python train.py --arch="transformer" --model="multi-label audio tagger" --dataset="synthesised imitations of 52 everyday sounds, one a clip" --train_examples=39062 --time_shift_ms=100 --n_mels=40 --hop_length=160 --input="log_mel" --spec_augment=true --win_length=400 --norm="layernorm_no_bias" --norm_position="pre" --activation="reglu" --mlp_ratio=3 --head_dim=16 --fused_qkv=false --bias="all" --qk_norm=false --layer_scale_init=0.1 --parallel_block=false --inner_norm=false --moe="top_k" --num_experts=8 --moe_every=2 --expert_mlp_ratio=2 --experts_per_token=1 --shared_expert=false --subsampling=2 --layers=14 --width=160 --positions="learned" --pooling="mean" --num_labels=68 --residual_init="zero_last" --optimizer="muon" --muon_scale="original" --lr=0.022 --momentum=0.95 --nesterov=true --orthogonalizer="newton_schulz_5" --adamw_lr_other_params=0.00075 --grad_clip=5.0 --steps=7300 --batch_size=256 --epochs=47.8 --lr_schedule="cosine" --final_lr_fraction=0 --warmup_steps=1460 --weight_decay=0.007 --adamw_weight_decay_other_params=0.01
Rows from block 11 of a small multi-label audio tagger, named by matrix and row number. Rows with one number within an expert belong to one neuron, the router's apart. Each number is 50 + 12 x the weight over its row's rms, rounded and kept within 0 to 99. All counts start at 0.
Before each expert's rows are labels from the 100 clips, of 14848, where the router gives the expert most weight on average: "loudest band" is the band of the loudest frequency at the time of the peak. Only what is clearly more common there than usual is listed. The data: synthesised imitations of 52 everyday sounds, one a clip. In brackets: how many of the 100, against the usual share in percent.
# router: router (model.blocks.11.mlp.router.weight, 8x160, trained with AdamW), inputs 108-159
# gate: expert gate (model.blocks.11.mlp.gate, 8x320x160), inputs 108-159
# up: expert up (model.blocks.11.mlp.up, 8x320x160), inputs 108-159
# down: expert down (model.blocks.11.mlp.down, 8x160x320, transposed), outputs 108-159

# expert 0
loudest band: 500 to 1000 Hz (47 vs 14.8); 250 to 500 Hz (40 vs 11.4)
router.0:59 64 44 59 69 32 54 55 56 30 57 47 68 32 37 62 45 57 42 63 37 60 51 29 38 49 61 53 47 27 65 60 53 68 35 61 43 54 58 40 50 50 67 32 49 79 53 63 37 33 53 38
gate.0:41 47 55 45 76 52 37 64 41 69 53 58 53 45 54 69 39 41 63 37 53 33 42 40 58 45 52 45 55 37 48 51 61 29 74 36 52 36 62 47 33 51 60 40 40 55 49 54 53 50 44 56
up.0:49 68 61 32 46 64 42 43 80 41 36 73 58 55 48 40 58 51 42 52 57 61 64 69 51 48 53 53 42 66 56 25 37 73 42 60 70 44 42 41 74 45 44 57 74 33 40 57 33 33 41 45
down.0:41 56 57 58 43 40 27 47 41 61 38 45 59 59 59 51 51 37 38 66 41 54 42 42 44 49 52 63 61 58 36 53 61 27 47 34 25 61 51 79 41 56 64 59 11 37 46 38 71 47 83 37
gate.1:42 54 45 56 37 75 50 63 44 61 51 50 49 29 58 72 66 53 68 29 41 53 31 50 52 30 35 48 60 54 45 36 48 64 26 55 37 48 63 69 40 66 39 83 40 43 54 60 57 57 62 65
up.1:70 29 50 56 58 27 58 38 68 67 47 45 57 70 59 41 51 53 48 40 42 58 54 56 24 54 73 45 39 50 53 54 40 42 81 39 58 66 20 24 64 49 41 44 41 41 57 35 56 46 58 39
down.1:37 32 71 41 28 40 48 53 26 75 48 54 38 46 53 53 50 46 56 19 73 31 43 24 58 35 39 50 44 63 56 69 49 53 39 49 52 44 56 75 52 59 50 56 63 45 71 86 58 59 55 66
gate.2:49 48 52 48 55 52 58 43 36 77 33 43 62 44 38 59 53 37 30 39 59 46 63 38 58 70 50 58 60 32 41 62 70 49 27 42 19 40 54 24 44 55 86 67 47 60 49 29 53 47 48 42
up.2:53 44 57 52 51 32 55 29 45 51 49 54 29 56 58 68 30 52 49 44 22 44 45 56 70 44 45 47 51 69 47 69 48 52 39 33 63 32 55 45 56 66 43 41 47 60 54 60 48 66 57 65
down.2:52 69 55 44 50 19 53 49 72 51 70 60 58 45 42 39 54 37 55 53 50 54 52 45 54 47 50 59 57 35 63 37 67 63 38 24 64 32 67 59 58 43 55 28 55 69 53 60 57 33 46 71
gate.3:60 55 64 67 51 59 66 38 58 57 46 61 36 56 55 33 46 44 46 57 37 53 67 63 56 34 47 43 40 23 43 50 38 56 26 49 50 44 49 40 62 47 42 51 42 88 65 67 40 22 44 89
up.3:50 24 22 40 42 39 46 68 40 29 56 65 63 32 30 56 30 62 66 46 51 59 46 48 50 68 64 48 52 87 50 46 71 26 74 49 65 35 49 56 36 46 78 61 48 26 45 47 49 68 64 29
down.3:38 52 49 50 53 40 38 50 56 46 61 49 57 14 41 58 45 66 51 54 43 49 72 65 40 49 72 75 25 56 66 31 41 52 35 41 59 51 66 39 40 41 33 65 47 51 52 42 46 63 50 53
gate.4:61 55 53 63 50 56 44 44 36 42 36 53 34 34 66 42 41 53 59 55 39 48 67 33 55 24 41 42 72 58 44 46 62 31 32 53 53 40 50 68 44 53 53 48 40 33 43 58 55 30 58 51
up.4:55 59 35 36 42 58 29 61 64 44 39 67 60 71 52 66 61 56 56 52 47 31 47 60 47 53 72 50 61 44 57 16 52 63 41 50 56 54 48 48 38 50 48 43 73 57 56 55 45 60 41 52
down.4:49 33 55 60 21 48 47 53 51 77 60 36 78 70 39 40 43 57 53 66 52 70 72 60 35 54 35 41 46 47 67 53 54 44 38 59 37 58 56 49 64 47 44 35 44 43 50 36 55 36 57 48
gate.5:35 64 56 52 32 32 56 58 41 59 41 53 81 33 66 53 67 42 40 61 73 43 57 39 37 48 47 29 49 56 55 59 39 47 63 36 62 59 46 65 41 42 67 55 34 31 33 52 58 41 64 51
up.5:35 55 37 56 63 39 58 52 67 33 61 49 32 47 31 68 39 41 45 41 56 29 46 54 45 52 46 51 48 62 34 24 29 36 49 50 57 56 65 58 63 45 39 53 72 48 56 67 23 58 45 45
down.5:67 65 45 58 43 80 44 25 59 61 71 60 68 44 64 33 59 55 73 41 45 56 59 46 36 31 35 61 35 42 37 66 55 37 75 46 40 65 52 52 51 47 64 35 34 62 46 51 45 50 61 40

# expert 3
loudest band: 4000 to 8000 Hz (100 vs 12.5)
router.3:30 41 61 63 62 56 36 66 31 58 49 35 39 41 71 53 48 67 52 37 62 28 75 59 65 55 41 68 38 73 74 43 25 38 55 34 45 45 45 53 61 61 37 45 54 56 53 41 68 59 32 59
gate.0:37 37 57 48 47 47 64 40 53 42 43 48 43 53 47 42 42 39 49 61 30 52 58 23 45 27 60 44 48 81 40 59 58 33 50 56 68 44 30 64 48 44 36 56 35 52 29 68 51 55 44 42
up.0:36 52 43 61 56 42 42 53 31 49 34 28 45 39 68 53 47 44 54 53 52 64 41 61 53 76 37 49 36 21 54 40 40 59 60 34 47 58 64 34 62 39 66 56 60 44 70 69 52 58 39 44
down.0:61 33 47 63 49 32 28 49 44 54 50 50 59 32 41 41 50 51 58 31 42 39 55 15 47 27 60 53 32 52 72 56 42 37 42 56 50 60 29 62 61 51 45 56 65 52 56 56 60 43 39 39
gate.1:50 60 44 48 47 63 38 46 47 48 54 59 74 40 38 34 35 65 28 46 56 48 36 46 45 59 72 37 36 50 48 57 39 35 37 53 65 42 38 52 21 63 36 71 56 63 61 51 35 62 53 70
up.1:35 63 44 71 52 54 62 33 67 60 40 67 47 58 56 73 49 59 43 49 25 51 38 54 55 60 64 53 53 40 54 30 72 27 44 60 57 56 45 36 52 45 59 67 36 56 56 49 55 32 34 51
down.1:45 60 48 53 62 44 32 48 49 66 32 49 29 20 70 43 90 69 35 32 48 55 59 40 42 56 62 54 52 36 46 58 43 65 32 56 33 30 39 49 61 43 64 51 38 58 42 46 54 45 45 50
gate.2:55 57 56 73 34 75 27 44 26 41 48 51 48 49 65 53 39 55 41 34 64 60 59 51 48 44 35 60 31 50 45 53 43 60 50 37 37 55 37 42 35 46 60 52 57 66 47 46 48 60 63 54
up.2:50 74 55 35 67 50 71 59 48 42 42 38 55 57 27 32 51 67 44 37 54 57 53 47 44 49 59 50 55 44 49 54 40 55 38 40 56 52 87 54 56 38 61 54 61 58 54 35 67 51 60 29
down.2:53 44 53 54 37 24 39 63 55 64 55 30 37 63 48 57 47 55 46 68 68 48 44 45 63 66 49 53 46 51 46 59 51 67 39 62 43 36 59 38 39 66 64 48 48 63 61 25 84 44 24 48
gate.3:78 51 49 25 51 43 47 67 48 31 49 61 49 64 40 27 31 52 55 28 54 53 39 48 62 49 55 46 36 40 45 46 33 59 39 53 46 45 28 56 52 63 37 51 44 50 56 73 53 45 41 63
up.3:35 37 56 66 46 30 53 51 47 63 43 32 28 67 44 63 34 51 55 74 55 52 66 57 40 66 48 45 49 54 34 56 43 57 61 56 55 35 49 40 44 56 57 51 53 43 80 53 48 40 62 42
down.3:58 58 55 54 37 57 56 42 48 30 79 49 49 55 50 43 55 63 56 37 54 48 31 46 61 36 62 42 39 65 59 41 50 68 56 43 59 51 47 53 44 64 33 58 64 32 67 55 40 36 34 71
gate.4:49 47 55 66 36 42 38 64 55 49 42 44 49 66 64 57 55 48 32 41 41 42 34 44 44 49 60 61 36 52 35 54 58 52 57 36 35 31 42 56 48 44 42 46 67 53 73 41 39 56 48 61
up.4:52 60 36 42 43 48 37 46 53 45 44 43 78 42 28 38 45 55 67 63 51 53 53 52 50 45 50 23 63 47 54 59 38 62 37 61 65 70 31 51 45 39 65 50 61 54 16 50 60 45 61 34
down.4:44 65 70 33 39 66 55 54 54 39 33 45 49 49 63 44 48 59 53 39 45 55 30 46 18 57 60 48 64 60 57 51 67 49 49 39 60 53 78 52 63 25 58 57 53 54 50 55 55 61 44 70
gate.5:37 27 80 59 78 50 51 70 47 45 41 68 52 40 65 49 34 37 38 63 58 56 60 57 57 44 63 42 62 63 69 58 69 46 51 56 42 39 42 58 65 59 34 34 50 46 63 47 54 70 68 32
up.5:40 44 67 36 50 60 36 67 70 45 32 52 42 36 61 46 60 49 69 62 34 46 51 63 67 39 48 50 62 59 73 58 55 76 39 58 46 66 48 60 72 61 37 50 40 49 56 53 51 48 61 51
down.5:71 46 48 41 23 43 41 48 78 74 47 45 40 63 62 43 55 60 66 50 55 52 25 46 57 41 78 47 38 55 31 58 35 68 47 48 79 56 42 62 40 48 61 35 47 51 49 55 31 40 60 28

# expert 4
loudest band: 250 to 500 Hz (59 vs 11.4)
router.4:32 36 70 48 27 62 42 31 35 53 55 37 47 40 34 71 53 58 31 51 29 36 63 63 43 34 63 30 75 54 56 47 55 70 54 32 42 54 37 38 55 55 51 53 53 69 59 42 39 65 34 41
gate.0:86 39 78 32 54 49 61 30 38 50 33 58 56 36 52 59 58 46 70 52 39 54 71 67 46 67 47 39 64 58 52 56 43 55 62 50 49 45 65 56 50 38 36 67 50 61 56 83 60 24 53 46
up.0:88 47 72 41 59 48 63 36 35 55 35 55 44 56 43 53 61 50 69 46 48 44 55 61 43 66 60 46 59 55 51 60 54 50 50 58 46 52 56 50 59 48 39 59 47 58 48 62 54 36 47 34
down.0:56 37 62 42 42 37 64 30 47 46 62 59 42 69 81 74 36 45 30 69 68 51 55 57 17 33 39 30 25 67 46 49 61 22 47 61 50 30 51 56 49 68 52 27 54 64 61 45 28 45 59 60
gate.1:42 44 48 36 46 61 65 44 60 69 67 22 31 26 46 29 51 31 60 49 56 47 55 34 49 64 23 63 49 57 71 55 54 47 60 30 63 68 46 34 70 44 22 66 49 36 45 64 44 45 48 56
up.1:49 53 73 62 45 34 63 57 22 44 38 57 64 64 57 68 50 58 44 54 43 58 57 59 30 28 39 42 34 47 40 38 51 36 52 61 54 52 27 52 38 46 57 53 48 61 41 36 69 54 54 62
down.1:40 44 52 54 32 59 47 62 45 49 53 46 46 50 35 39 58 53 46 38 54 60 84 39 54 68 26 57 76 52 38 45 58 41 59 67 77 73 51 46 30 41 50 57 54 46 63 48 52 33 65 42
gate.2:56 56 58 57 37 63 27 65 38 48 53 54 41 64 44 33 52 57 38 29 41 47 41 49 62 37 61 39 51 30 74 79 29 42 38 80 74 49 62 45 47 39 58 38 26 43 59 47 57 63 54 48
up.2:47 46 59 67 37 37 50 55 43 60 29 53 39 44 53 25 59 54 42 26 62 49 50 54 39 49 35 41 39 44 79 83 31 50 35 59 52 40 59 58 53 44 57 36 41 53 30 49 32 46 60 54
down.2:71 75 56 42 49 63 38 47 53 34 47 53 55 38 61 45 42 48 46 75 58 56 36 47 59 60 45 72 48 58 39 38 58 41 29 43 25 33 44 45 52 38 71 68 48 41 59 37 48 24 70 55
gate.3:49 42 37 58 56 56 26 24 68 57 43 67 54 33 46 47 50 43 50 36 48 56 32 39 51 62 46 58 66 56 62 66 55 47 49 74 57 57 67 65 30 72 55 47 64 21 49 46 42 65 74 40
up.3:49 30 46 47 42 32 53 27 54 48 46 87 46 35 64 86 56 81 54 57 47 46 36 44 35 56 49 46 62 69 56 42 60 66 42 57 43 56 77 79 42 57 65 41 53 49 23 46 47 37 56 57
down.3:62 43 60 36 59 44 61 36 62 61 39 51 56 57 47 38 46 45 60 37 55 55 43 46 55 45 49 17 38 57 31 47 68 51 48 37 60 58 29 42 67 49 62 48 57 38 48 50 33 55 71 46
gate.4:35 46 51 36 50 54 36 31 49 45 47 46 46 53 49 67 86 39 43 60 59 31 45 36 44 33 36 49 41 22 53 19 52 60 29 66 26 52 73 55 61 65 29 32 66 49 55 46 57 54 65 64
up.4:37 48 53 31 44 82 39 44 65 58 54 46 37 32 53 59 74 41 42 57 65 33 59 39 38 19 48 51 36 29 54 42 43 35 52 61 30 58 74 55 55 55 23 36 57 53 43 43 48 56 61 52
down.4:30 43 54 67 56 30 63 58 51 51 53 66 50 46 64 38 52 64 59 36 49 50 52 52 56 35 67 54 59 64 55 49 45 38 30 74 54 62 36 50 44 20 47 34 48 48 70 45 49 60 30 64
gate.5:57 72 33 58 53 33 57 62 36 35 64 56 71 59 64 46 46 62 61 61 58 61 42 70 53 59 52 38 49 56 36 55 40 38 46 43 42 43 66 41 62 50 74 43 31 25 78 42 73 42 44 31
up.5:69 20 57 56 44 61 60 57 51 36 64 60 42 46 42 28 33 49 52 40 67 44 56 46 37 58 51 53 42 44 76 37 44 53 32 59 54 25 63 47 44 59 46 64 43 62 37 60 46 38 46 49
down.5:40 71 49 44 35 47 65 42 45 38 59 50 47 36 35 27 41 56 65 52 34 54 52 53 35 64 42 54 43 73 40 64 72 38 49 62 67 44 39 53 39 36 31 46 48 55 55 52 34 55 43 35

# expert 5
loudest band: 2000 to 4000 Hz (59 vs 9.1); 4000 to 8000 Hz (38 vs 12.5)
router.5:42 74 53 33 41 66 52 51 64 51 58 52 62 68 29 53 42 39 45 53 38 58 55 59 41 55 64 66 65 38 64 43 36 57 68 66 53 39 40 60 55 33 64 72 47 45 25 63 48 62 68 70
gate.0:63 73 39 62 52 65 36 46 51 26 47 31 57 44 60 43 65 48 51 36 55 68 52 47 62 52 61 64 62 60 40 39 53 90 38 42 53 69 69 49 41 62 74 55 36 44 49 26 26 52 40 47
up.0:45 66 45 54 59 62 47 37 35 48 54 54 64 37 58 69 81 61 51 45 38 76 35 58 50 32 58 74 63 39 69 47 65 74 40 64 37 49 68 46 43 45 64 68 50 73 43 47 53 65 57 44
down.0:37 28 46 58 39 68 58 69 60 40 48 22 33 70 51 22 46 31 46 40 42 46 68 57 46 36 38 52 37 30 65 44 53 49 52 39 54 54 49 65 50 42 54 40 57 41 51 62 63 39 50 44
gate.1:33 41 32 36 62 55 32 42 54 45 48 16 45 63 41 49 51 50 62 37 69 48 39 65 49 74 48 73 45 53 63 73 53 39 52 52 14 47 67 54 51 61 30 72 51 47 46 61 40 66 55 51
up.1:30 17 29 52 52 74 49 77 45 59 47 45 42 59 55 39 53 58 50 42 47 59 44 30 49 59 56 50 44 28 47 66 40 50 32 38 57 43 48 48 45 42 43 48 49 21 58 75 59 52 72 54
down.1:48 65 54 41 58 70 42 54 63 74 56 68 35 42 62 42 49 40 62 74 40 29 57 45 58 35 40 59 36 46 44 44 40 39 57 56 40 52 40 69 49 55 26 46 52 48 63 46 53 47 44 43
gate.2:40 55 48 68 57 61 50 51 22 52 27 41 43 48 44 47 50 41 58 69 70 48 49 47 82 54 56 33 74 57 45 71 53 54 61 12 43 41 67 54 32 43 34 49 64 48 47 45 30 42 43 36
up.2:46 49 37 29 45 55 55 59 86 51 51 45 51 49 75 52 47 65 77 37 24 43 63 48 23 59 50 65 38 46 51 38 26 33 38 70 59 51 42 62 45 57 55 54 36 37 43 50 68 55 28 76
down.2:54 62 31 50 33 49 52 54 43 49 37 64 37 47 51 50 83 44 37 60 57 38 36 42 66 48 35 31 57 57 45 18 42 49 65 62 45 38 42 40 63 61 58 56 56 50 36 58 51 66 72 49
gate.3:58 30 66 28 68 62 47 61 52 39 61 45 50 37 65 49 53 45 48 34 35 60 50 33 44 52 49 37 59 56 33 49 42 44 46 55 33 54 46 38 44 39 42 64 62 54 42 47 47 52 50 39
up.3:55 52 44 61 54 26 47 38 58 41 59 50 39 56 60 73 39 58 28 31 50 42 46 34 25 54 53 61 49 56 65 89 79 68 66 51 49 52 53 37 46 63 33 32 69 48 51 44 42 57 65 58
down.3:51 48 52 29 60 39 44 40 56 52 53 31 61 20 58 42 43 59 56 16 34 48 39 33 62 71 55 44 50 44 50 63 51 41 34 47 60 65 50 51 63 41 32 51 26 48 50 58 43 71 62 45
gate.4:26 50 54 44 43 52 69 35 54 59 87 75 66 27 54 71 85 53 61 71 71 21 42 48 43 38 52 65 49 54 40 35 39 46 33 41 41 40 52 66 55 55 49 56 48 58 66 44 30 62 57 46
up.4:45 63 49 39 53 36 62 61 75 66 71 56 51 61 63 40 79 70 76 51 47 46 54 53 58 54 58 73 56 47 46 48 55 58 34 35 47 43 62 33 60 33 57 50 52 43 37 42 59 34 49 46
down.4:46 20 77 55 48 63 41 68 48 36 57 42 42 60 36 40 61 51 64 56 41 59 63 55 60 29 47 69 54 42 51 35 50 35 54 53 29 64 61 57 43 57 46 54 45 53 52 23 47 72 55 48
gate.5:68 34 66 41 37 40 46 59 52 41 41 62 50 40 42 58 63 45 32 33 70 47 47 61 48 57 63 66 43 84 52 54 59 65 65 62 38 56 58 39 32 55 35 48 57 32 71 34 75 59 50 51
up.5:54 60 68 50 61 44 21 37 61 45 60 59 68 52 69 48 52 51 63 29 70 65 37 44 50 53 55 75 65 54 48 56 47 39 62 62 49 50 50 47 35 59 48 56 60 16 78 28 60 67 46 21
down.5:62 35 43 51 53 44 37 34 38 69 51 32 42 49 28 64 43 49 51 53 55 53 37 57 70 52 47 43 53 67 62 48 83 76 41 32 31 34 52 54 46 51 49 51 45 55 36 55 60 48 40 46

# expert 7
loudest band: 1000 to 2000 Hz (31 vs 10.9)
router.7:39 61 34 33 46 67 50 33 32 50 68 49 60 45 61 58 42 53 39 38 53 47 38 44 52 30 52 57 45 47 63 44 59 41 33 56 40 73 63 70 66 35 53 51 57 46 51 62 53 60 58 62
gate.0:54 56 50 46 47 36 54 69 59 27 49 43 70 65 51 64 49 50 55 56 51 35 20 61 52 35 65 65 56 48 49 64 66 42 47 46 36 60 68 70 44 44 66 63 44 29 46 25 44 51 68 57
up.0:56 63 47 51 35 46 43 83 38 32 59 32 73 48 55 62 58 47 40 67 60 18 37 75 53 45 46 57 38 40 38 62 58 58 52 26 45 50 37 68 30 43 62 55 48 46 51 27 46 50 66 61
down.0:44 35 61 34 65 43 61 36 62 67 56 45 55 57 55 40 44 73 54 51 58 80 46 24 63 54 26 50 76 39 35 42 48 55 35 63 63 36 56 40 76 51 49 43 73 51 32 65 28 40 45 43
gate.1:57 56 56 51 59 41 44 83 64 49 45 43 55 73 44 52 56 40 58 40 46 48 40 66 72 43 45 32 41 54 28 82 30 71 63 29 38 53 55 50 71 61 51 32 54 32 25 51 60 58 47 62
up.1:52 55 47 56 26 47 66 20 45 49 48 45 36 26 61 64 50 64 32 72 58 52 63 35 44 53 53 68 64 52 57 21 70 29 31 75 66 53 44 45 36 47 45 67 45 60 56 56 29 34 44 39
down.1:50 69 45 42 34 33 63 57 70 62 43 54 54 76 39 55 62 61 56 36 68 43 67 50 61 62 62 48 41 53 32 39 35 63 55 57 60 42 30 33 43 51 35 34 39 37 65 42 67 39 56 53
gate.2:47 55 26 64 70 34 27 56 56 65 53 74 35 40 57 41 58 55 55 26 46 53 62 63 43 43 45 41 56 40 52 48 32 58 65 54 66 51 25 38 51 42 38 75 53 53 51 40 57 46 31 23
up.2:48 53 39 64 78 24 44 54 47 69 63 65 38 24 65 53 58 69 50 40 47 64 39 59 36 39 46 51 74 40 50 32 39 55 36 43 63 46 38 61 56 36 54 52 51 55 44 50 54 50 30 28
down.2:69 62 54 56 59 52 54 72 70 56 48 52 40 65 42 50 41 44 51 44 53 48 48 19 50 49 36 43 63 43 58 65 54 64 73 37 59 67 59 46 61 65 65 56 26 51 63 39 00 54 45 47
gate.3:59 56 66 40 50 56 52 58 53 34 35 62 48 60 43 55 62 27 63 53 52 40 39 49 29 42 49 62 84 61 41 52 44 34 54 53 51 60 28 24 46 51 73 58 52 60 51 54 59 65 28 65
up.3:50 46 65 28 59 60 62 47 58 40 35 39 60 66 47 47 56 37 66 50 43 45 60 52 41 61 51 57 72 72 39 33 55 35 61 65 35 65 48 39 45 53 77 45 44 54 52 75 46 53 39 57
down.3:47 65 30 64 58 39 57 26 75 45 56 41 31 35 69 43 36 39 38 38 57 48 45 48 57 44 54 58 36 39 36 50 54 64 52 38 60 58 41 42 40 57 46 48 46 37 56 49 45 34 33 52
gate.4:54 67 57 44 52 54 62 42 19 45 58 54 61 60 28 49 37 46 55 53 31 38 34 52 41 51 55 54 48 43 55 41 47 32 57 47 72 32 41 66 44 69 30 67 64 52 55 55 49 48 50 55
up.4:34 64 54 65 40 53 31 34 62 55 49 46 48 41 72 71 50 57 45 55 62 50 67 35 54 55 41 30 72 64 45 43 60 71 38 34 36 53 73 48 53 35 57 51 51 46 41 56 36 61 46 37
down.4:55 41 55 57 64 42 57 53 64 37 31 55 30 37 73 53 34 50 46 57 61 47 35 50 43 55 54 28 51 48 73 49 56 58 38 54 47 58 46 54 53 48 73 60 65 30 59 62 58 47 54 61
gate.5:59 33 41 46 62 51 58 57 49 49 42 49 66 63 50 60 60 62 72 64 58 41 53 49 37 55 48 74 51 46 40 36 56 65 64 34 57 57 35 43 38 45 57 24 43 57 45 57 37 25 55 47
up.5:43 66 37 35 41 38 71 35 42 49 27 54 50 27 48 53 45 34 54 44 54 68 34 41 28 45 46 72 46 59 68 53 55 40 58 66 22 51 60 69 55 60 55 54 58 48 52 48 60 36 60 59
down.5:54 46 45 50 58 71 45 41 35 37 57 71 53 62 34 45 58 58 58 50 55 42 71 55 59 60 54 37 54 51 59 52 40 38 42 31 57 48 52 61 49 71 59 48 23 38 53 61 62 64 34 56

# expert 1
loudest band: 500 to 1000 Hz (65 vs 14.8); 250 to 500 Hz (33 vs 11.4)
router.1:60 41 57 62 53 36 54 55 49 43 40 61 38 37 62 67 47 66 54 64 53 61 61 60 53 70 47 41 45 38 41 20 44 45 53 35 62 27 40 64 41 35 25 34 38 58 54 44 39 51 25 39
gate.0:53 44 49 53 58 64 52 79 41 36 40 42 32 56 67 73 42 39 46 48 56 64 43 38 69 47 44 65 63 42 66 46 40 39 37 47 28 49 28 58 62 45 41 47 66 53 41 38 68 43 41 47
up.0:36 56 27 55 44 51 51 24 50 51 50 61 72 44 57 43 47 68 56 64 50 19 65 57 50 39 40 50 31 44 62 48 49 55 45 44 65 54 66 41 50 57 68 69 44 58 45 69 58 51 49 47
down.0:46 78 50 48 57 32 54 55 54 53 28 52 20 54 54 33 55 53 51 58 44 58 29 60 47 56 54 30 27 43 26 49 45 57 55 64 24 44 23 64 45 64 52 50 57 44 64 49 63 50 62 62
gate.1:50 24 61 58 52 38 66 56 22 68 62 70 56 51 33 46 46 32 67 62 43 61 25 58 67 44 40 19 43 67 45 49 55 51 52 32 40 44 41 51 53 57 62 50 52 28 52 81 61 45 48 50
up.1:44 26 49 45 43 61 49 52 22 75 51 52 38 35 39 57 48 37 64 58 40 47 45 54 51 52 35 43 43 71 50 51 40 52 58 53 70 51 30 53 61 54 50 53 58 30 30 43 54 47 65 68
down.1:64 46 48 65 69 61 37 46 37 37 39 28 37 51 40 46 59 45 48 44 39 56 53 39 55 73 49 53 44 32 59 32 56 39 36 48 40 55 73 51 24 44 40 48 56 80 63 59 78 41 72 27
gate.2:38 60 27 37 42 51 49 62 50 50 39 48 64 66 56 47 39 51 40 67 52 34 71 28 73 60 54 66 42 41 42 52 39 54 51 50 50 44 48 40 48 54 57 49 71 61 57 49 56 47 67 35
up.2:49 64 42 47 49 55 53 51 58 55 52 35 56 59 48 42 41 57 42 72 46 35 56 31 63 59 46 56 33 43 40 37 47 41 59 54 58 47 43 37 45 68 42 49 82 63 60 48 34 29 48 39
down.2:33 46 55 46 41 35 59 74 54 38 42 56 60 50 47 58 77 29 62 42 49 29 44 52 34 76 54 61 59 49 48 50 51 54 54 44 41 67 42 46 65 45 51 40 34 54 58 24 58 58 59 57
gate.3:40 53 47 33 35 68 54 55 50 37 48 47 61 66 77 48 43 30 88 28 67 57 56 56 51 55 60 72 37 45 54 49 45 66 47 67 43 66 32 40 54 38 46 27 40 50 29 59 31 31 68 36
up.3:36 61 65 52 59 32 45 66 50 55 54 53 27 36 42 54 32 55 22 59 30 48 29 46 72 56 32 33 45 41 63 47 58 53 55 44 50 57 61 61 32 56 56 77 71 63 58 37 67 46 33 51
down.3:36 44 51 57 36 79 54 24 72 64 46 51 38 41 51 46 46 36 63 46 36 49 61 40 52 37 36 51 41 50 42 56 63 45 43 63 60 60 34 65 47 57 47 74 43 41 47 60 53 48 47 62
gate.4:34 40 48 48 59 33 46 60 49 39 27 55 58 50 36 40 43 50 48 38 40 50 58 67 38 36 51 37 55 47 50 35 49 53 36 63 55 48 53 28 60 59 33 50 79 35 58 31 38 39 45 40
up.4:47 34 50 43 59 53 60 59 35 49 34 55 43 42 27 29 43 56 72 27 62 42 55 57 39 40 42 36 41 53 48 34 57 51 31 60 57 39 44 30 52 47 47 49 67 57 60 48 24 52 34 39
down.4:53 60 37 37 46 64 56 51 69 48 56 48 48 35 51 48 49 57 51 75 37 25 53 61 30 35 19 42 35 54 51 68 56 49 41 56 35 38 48 53 38 52 64 53 82 21 60 55 61 37 47 62
gate.5:66 56 23 52 38 51 37 44 40 34 39 45 48 52 34 73 30 40 61 38 78 38 57 61 65 45 65 58 53 43 54 45 59 51 30 37 42 62 66 45 55 34 50 53 47 37 45 67 33 51 54 40
up.5:60 51 20 52 38 50 43 41 46 40 30 47 49 45 45 74 24 41 49 48 73 54 64 56 62 48 60 41 47 52 55 54 62 62 30 39 41 45 48 44 56 35 56 58 55 31 51 59 33 46 57 34
down.5:40 47 46 66 13 44 79 43 74 57 52 58 48 57 38 65 54 58 26 58 47 45 51 34 47 43 70 47 65 50 53 50 58 64 62 60 50 31 60 28 58 49 51 34 42 49 41 49 51 49 66 27